A small image classifier, trained from scratch.
Training: adamw at rate 0.0021, 10900 steps, batches of 256.
Rows from block 10, named by matrix and row number. Rows with one number belong to one channel. Each number is 500 + 40 x the weight over the matrix's rms, rounded and kept within 0 to 999. All counts start at 0. Numbers have three digits each.
# convs0: first 3x3 conv, stride 2 (model.blocks.10.convs.0.weight, 240x128x3x3, standardized in use), inputs 91-103, a 3x3 kernel for each
# convs1: second 3x3 conv (model.blocks.10.convs.1.weight, 240x240x3x3, standardized in use, transposed), outputs 91-103, a 3x3 kernel for each
convs0.121:490447492485538404488505513462474501525508457529538531504477555482408504493482432537478480472542453502482507494550521503484582539505493480479499450538488473488536458459555516435441514507469515503450495512568472489534468520480427494479488489494494453516537527503400501467447493460397417492488493484532487439477462554423431515469462512457477473482512470
convs0.122:477531582429452603492478490487449576455484579428528601527489479493559505480502492493517470502438474544446442472507466444518457506494420443398588497458546524543595479393481501506523407450569489429447501440446499489486551509440532534549487482470489386444520480498459465524491547511509568477507547489544502421539540506509447466513468490491479506527504513
convs0.123:486479479471484430443522468406507490393472434455444461486518497511506447499488447502469451556487460530505506471536504498575499497504496436469535407477509409451536413551500457508501492496427495493444510482453526471455532496486487482483529510459424511418434481459470518424543525500539543511489504485563492506535504528599517485493505466499527492497501483
convs0.124:449407433557462420470536481531485478498534511497587544485504484515491486526462470486480453509489450484498529444517462446572525510447502548490501523493514419496448517525490530473496487549484525484507490469574498536531511488489477494486477508518495546474527473469476525442441437447444453490512497483503543501528494566503554580523506455495530466470499484
convs0.125:509490527486485486553530497488442522540474514560467440476482533501441430588509438488488550464489492510440463476454545512432473589456456491530470545532483534504478492515566440441487541472484490459499556434416565499483470505514510487444498463496487529614507491430590513437454489482472496454477440473506461530469461521507464456497531554481509537535487548
convs0.126:544539455460511549503514557565424523449477494468517501573467543461519591551567445423576419528477510479461481517418525478468524531571474485479462458525497513484542527430536455556515513498468488476530534465493490495522470610528518469486486506536481549491547497457473459513470521527544473462476477518437555505530490480491472525506495488498486509498508514
convs0.127:566432466548544411448445518551503457582483389450494467460536546549456562516557405432452513468523396485464452481506496479531540455513532587501435475535490535463538468474484504463464515508426517532538539525502490502572469516490540481456472447489517486456544509461537497544489518465482516499568475447417517530472481500391478523489496492514510453516484478
convs0.128:427460558484533537478427512468522596515524598538507536471490537499521541556579565457472428525519515444418503521486539545476569552541516492515483512500522484517472487550516436490541498510562490512513460464514495529542489493545547468430440473497456485564509452518554467536479492441469489452410457416541499472552504488494515519513531532500495523511539490
convs0.129:473474446467504502433518490491498543502499572508513541446385495474403548458457554453423492437440518473469530492475542464483551515521572433457510404438495494543551460436485478496480457489533507502520489520543514487512455490478441539501474488493524477516498492506451493507437435555431452554499519614495475519461493533508497524569553579575555587517522598
convs0.130:514502443485495467441481560538469468448525450443495510480427528522557486590478480494512438524423541403563485454516467508508518499481495440561527472481459447448498542424530483518484529552487503480491454489512499515487535481471478496554493509497470507548523451465434473459476494486516456471485484485466481475484485531552508399481486498526481474462486468
convs0.131:480483495494474448492480491519527461511465428524486521500446554492464495477475444513469520440512503528495499456496525423510578470499550483575496481533525493506513528527482544482421544484463449523465483474505446491480512481468499487446531453488495522470444509429493516473465451470489459498480493530467543522453500545451516528464454463472506426490500473
convs0.132:449464504508519549480547522501509555509536512477516509544481529477437440500420421498460467543523513500522499524553499578509472550500461451498516449476540491500495491490536512484560504483499531570529535504518532526527429498530495528526482525569548486534474474528474477502458505508487471515487529530545522535516446489525470456526526539524555514537539520
convs0.133:575595561536545552489447461562571530523513491433480492555669569537582551452500422525574518515511518456483457564556534510502512511463493591540545566535497521475462535604536576615548488511525537555546476486513482432495549620548524530561475450497492551474458494523412385468551497531509499484493496503467473490475498513502468494470483470478464487496512502
convs0.134:500498539548521516502524582543513548534497538489514546534514524486488575567589466451463506529530495514479494513509458488504477445514465520446504457492502498405527521476502440447558537527474496503531569507479518473506442543588557510515502506603456519512517496478571449477489533504529501435491471462473495514502494423538531452486520503534518507513505503
convs0.135:457449471483504565466459537464533525478509534475482493492483546496512553472458493478490497531474497495527532477513526423523563493522526479537455515474476554471480454496499537502529504520506505454487498481577479483469526522470560529502502497492432503516533479453529478558461443504382435516439530542498487524450513582428468521523510499535516555487510534
convs0.136:468474490488462473498457463515499510465500526469466498553498555530549545563546551470460437451510410481422444476502495478513516467510527485474566494521490478495475461418452438474499464423463529509521560525579522500562459438409488473428472471436507557565546501529553554507506479473495516505492504518528569547527550575559517564518541509542522508542536522
convs0.137:473535540495466435455494478528461509511493488501515497560492413456471540508541488477496511543449481500396469484559561526521545501487555441433531485505487525495472538473451503478507495541502492508500457514470435485499547477491510502467489480520520443396406492534572548447469449498500527486497460493562504375415535494468546539450477531507497541501486492
convs0.138:502481491526491531528545497469468416512527487476521469492562542571519541523498478501467509486515517513483491476541543461590566433548529503501471500461534464463548521509516519466503566524444517492531501568583524494541482471486533504479526502507536511481495489472503432465486478497489499492503496466521538513531534548485509484528502511490526488483501486
convs0.139:487455482560495517508446522500404590477510506591420530498507499463515431524540502510476399536506484454523453523514433487589539441471534550484589515413508539405412492466536472402500597491472506510502509476531501522478512499508566494448551558558450476529519383512585522480483532477486529483439465508475494471563480439531573520507529480512495505508523509
convs0.140:494572517506511481492403448477428611447575442574425527485482502485519458487477501532528457481412547494533409538505555514496450419452516425464451448503530531497477495399509438574499587539507522444478458451504493533465486562491549488528490535508542483467453521558581559494466484486532514500481484520510524489579473575498523490504493502482492536517518519
convs0.141:449470472456466489459482503498532530521528511465457457587580499528524507456471464428464477503517501460506494517541497600556484559525494448465472494457500489523502484536506488514535464497500439489508517557488537559526439443515482444563487467564519423472496512503489506564473461445477437464512519478514520499527515473530505448537536526499543533495538513
convs0.142:503403469550511542419435511527450518508440436494493471501551538484505448565559503513401499496441517431471444467526526477542469514549521532466460518453500476422487536549544539497529513562535500481509450518504479518478549508510540504559424471468516480487563495511567421551519531452500492503483502463525523533469520485510485459507520506540510504501503544
convs0.143:463455493481496527500397475581427528547431516533472509536520497486513477549524572369456429474505445413497420446549472519529499518498483529443562526458537513459502592514579556481501484528584426480508435494515448529499523516524505481549437427513500471493522437483486461517492459497494477493472483470443602519415508427467555481522475479515495482463482460
convs0.144:486557516524574520492502451502572477491541419499515452522631506531614471513577351466509438529542493487515425524582540518570511484515446522516484550550467532500407501533479535550511502490486538568543514543501499511498521578511590564522512517468446554415543594510453493372560522499520527457513506455451498496476532513451540480485479513480429484513531541
convs0.145:452472492524508511521527452524502462499554526493544515547496501429473489474423445461491453523512461562487475461508513463508499443495477489461496540519565499482525582543497534510558504484496549521543562498514511479505540507512507512507524557500555552522491478476511431451508504490531499533521548533526540557483472477469414420488470472504511499512508499
convs0.146:563482497532545501397479495531525420576525453466536538453506566497463581546514433483443522467507435482482480466423525475502486489503429550556480463597477480475576463527488509499479562445552495525537524468494492482509490572482518432540524517484487589470498541525491461570514495464524497484559489484464526528485423555434436494477472483492505487514487492
convs0.147:537448585461556434512514527452416478445456432449477425520559462496427573416561479512450515423518426547470543524610440518457560512528489508392529414531383534486501499506493516458525441519455490508468506497503512468500494499524500541506558471579562440522437499507440517449484515500488452494474460456496493406467474502467453545517507535487520511506516478
convs1.121:531504530520549490530521502477458445464516492452446486510524525462519568455485514520478505526554440494462521499490499488472474507470458593523555574530487551533524476449449526463427480527441482460439543523513498513472461502480446447441480462430431586447474472483471472478512532500517463471425481488547490520479492474531529488481451477507496543493536469
convs1.122:524510516529520528527528518497491507514527511537525544516498520527497487505474489446487441475404489461407472479484479502535560505517536464499496494502451478482462493535503480528615584542540527563490507535581592476558502549530556572554554564515566475466556446514526516498530523520492487518526471483541535537507556493521528476444417431469456480450417390
convs1.123:503500523500495505500494478510518534521515511508531504514457472498479470537486520513522512490532507506496508515522528483463534484456504501498470434500490479523507482465502445455515480478529633537489614524496600459514458515480454495459424483477526534499450512550490465543548529576504476593524513597547517523541467507568499484505493532490508508505533508
convs1.124:513466533558532500518549509492474498522512503485481529536506505533483499496494480533492493523501486520521497490540502495539527521486554540534536506510514499521527487529540545505550471489498536438538522516507487499531498501469464480482486496531502513497441520480556453479530533562522539567451444509524506580564476544531523515509534528526521495510447501
convs1.125:490463424439516426441426529497548542521507540524516518522498519542494506483471514486492540503538512463516521520562579521495552511506527542528546545507539548513536498481485452516429456509484478497463501483427464462513482518517479517543485502523460527482485476446438544496511476565476522521576506496521504418493553389460469509474488467510479508495475495
convs1.126:523518495521540530497519533458491537539507552487515541448472500471445471486482467472503501464476466455517432471472456544505465497531476502498477471479522517494492425446425509439531405457441447463482415441405439438487525532537571572546572584561515455533436522511485537444528525475488502496487479482533501473546527511469543517491483442528463466449344473
convs1.127:495467503545547471526520496472510478486557525498448533525528506540502527496531480542486491493556518498512522467523450461466553503504567493492497490489473522475482396471523440476497438551479475444511510482470466507475479507511457497583534531589461604490503556469514602483449473552483481475383421455476443548589467480493492473439501485516475467497444439
convs1.128:537500507524531519519510499505528513515495524503521498487523559479535593527519504506479541529528517540544485504489524505579501523526498499475526489525539482507497507610536540502518528535558457508570488552554512556547472459486494443494480452454476507553547497558532525515507540494552525508519503522517480479517477496550494484470517498525492519488502526
convs1.129:425450508427493521499504466481486503438507494461485489469526485438514570478476523539525499561499494490456501462555534527591466510528441522480467538501464519503480536499446524565498533558480512532499543526533463476467532546504539518484497457431490524499466496483452483459508467398484476416480462439453447453438486415491458425562555513518514478469515496
convs1.130:474507537534505554521519495490466498489474505465518481508412433519499499528516545472535501540558495569484493428450469486579463438479512449449449378425433423352411472463430452410490408448424533499487557525494498536535454515484501540493491519504601489479435536512518459499519504474499480503446472479491542527513472538501502483577517528442428483457545610
convs1.131:521477518572553516543547531514520513467529491480475524508548517460506553462466479524524509554555540509518509491520531502462525479489497563528519510483450502526488477477516478504446453486463548434493558499525515518549491491475459410461488450471465621486469534457487494473510498514509523496475478500517460519559493479554484515523496514511528502476494490
convs1.132:480444464449449436470426470487506503537513500524461471543573520582549509510530530491480478525458500537538545486511535505450508509567549544567583556561550564522572502554526557593541561559634478490480522498528561462507533485502490329448493428485506500523483380519503542531477499503478488499500524525492440487458446431489402493466503476513507514489437527
convs1.133:518549503466505542423404455602598592558560557565539551445517475525427497493501474483588501503488525542546557542541559470528493506564503540483500529481501491483514461420447529515472557508537519456496441431496513488548526514546514626577572611590496525511526464544505538542510527451518479483497482487553577525482516521478420494511512508489492529514516520
convs1.134:482511465484484482469483459482483512524503537566534514500488507577543495560497517501515495496492515550545450431486451475522528446532498475529525493525525515442502457491516459484485452470500466480513496452491485455471476511479526613534511541520456500539457493472459519481497508522466470530499481448521498492527462499479495491440509434529475458471371472
convs1.135:502545583465522597535565554517506504521476499498496501545502514614507537498520532515520524558531550515481512473473502510596504534535488524522522515496509517490498491476491580504497573541508487503506512516539487481487507533519501515484501481453558463452487478479481470436546563499563549469521551507504544531491534541522559523517474493544521528489506502
convs1.136:479484498470513529485498515525565533539514542519500523551587567562546574541553561497507525504471528503483516534525524488452476523468491594598562595605581574632591526537535523550550528543546543493524527496472535501490456469481440416436447429444429495483487464495478480523521511496545529536527517502504499509516514516513515509507495491493493489484505503
convs1.137:509541513520567534504534511487479446462486531493498508467508543483510550507521540555481547490544522527542455456481482496527510493507503450453473507472511486517466558534469482498512543520476516475522502461546527526468459474464490492478498473488366482492524474424450502510544490531533513480519484445554492522522529506527565512503562507549529524533532480
convs1.138:483473490505443467483470482530514489485514469477462483560557526527541547541509532461497437510527453507492534523522509446521577522537536522505488505490450467510506437493533534542530518573526520466474521477536498506525508505498475475503501483526499574416527533514560514488481487525479527484482481503473481519462432490466459468484470541509523496518512454
convs1.139:490494495521539523547541484506481464492523510506522497488455519457483507481472470436409460451403455485486477498542501531549510487548544488454485474479486488486485513554506491442531474484542455470502529499489482496477510564560579645565555606571527479471562530508538473489515513494479471511478450524489496447511520541570521474537472468456353404490521548
convs1.140:537522542534524524516531549483522481492495527486519510494470519471479472482473504475472473489442488470480450503553481472545532524562540459496496486511494464432483540486501475542554501493544515525524510500520462504465518560535518554536504537543500504464552500536518539485504504506492470491527471502512536545554496519528526551581522486496431515458539649
convs1.141:494432487493471443493464484471497510555497501540474500511540484505502522502552524506455503557538516494532552503501538517518537499528519535521501499495480452475517506533542530540576538505561486514532455527532513484516541514527512389504485430499527506562527442556504507490543489480532448470512465485505451510490396463520433454461477528481530448519471533
convs1.142:512510474512482497478514475525483501495498529479499512520514474493503507490522538428488452539505554554443526442465451467504456478551476515505498460447482476444497465478505478458497520532515502475469483437518495477486426471457473546498491502493517466465485420480555531500534518524557531494509519521517515516517442483524524522535452547441498491487538453
convs1.143:566517522554488491551551537512504502518534546521538526499483507518479515495545477512479526566529520527541539472480435513583478494543494463480463445459492428435444492534520516454527540483540484505537508553564561564556446489470484547493510519498504413546490434524483474476557546500530530555530529549544527519529452515545528518455464460466416381473446478
convs1.144:462483492498407431507510426607566540568468585587559587551509536572503476507510524474562526495438509519503545558502498499538504532566516518503494521496506517518528483485577533531554550560599538509480486506458551575537514487501495601506547537531554519557538529535548538566506517524542435524529478542466498528488355459537501476485522517511508532491501521
convs1.145:505465501490472461488456507508493480491511473484466476566536520593549503546496526477516450540475478549531538495488512521461579522581597472507517526489496527503507453516526585551556557497550498515465570437527574414547507458465417343413443434477544555511461503517507592521464502529433502516450482480468470540479452450509442489445449459498534536487435439
convs1.146:514473534500490486520487472505522550531546548508519561506508478520516493470443489505474482561511527442515483482467443486441523478509472465463478477478479517479445440419469502431420452497458503488484532464536488476539511482503437423489482459491527621493524576549564564566484489511494505512436460425511501528495453480490463466480442433461496447511478419
convs1.147:518537500540537540516505501487495430457498482492461480503462500467477488516500507514539487519524492517533477475488480428528498526517473503466451510490472462479481471501471469453418508527489477466428452433489506520457448493513477538508502509491424521493543497501469461478561553479555503503495518514591553519545509572537536523535569531555553544603579553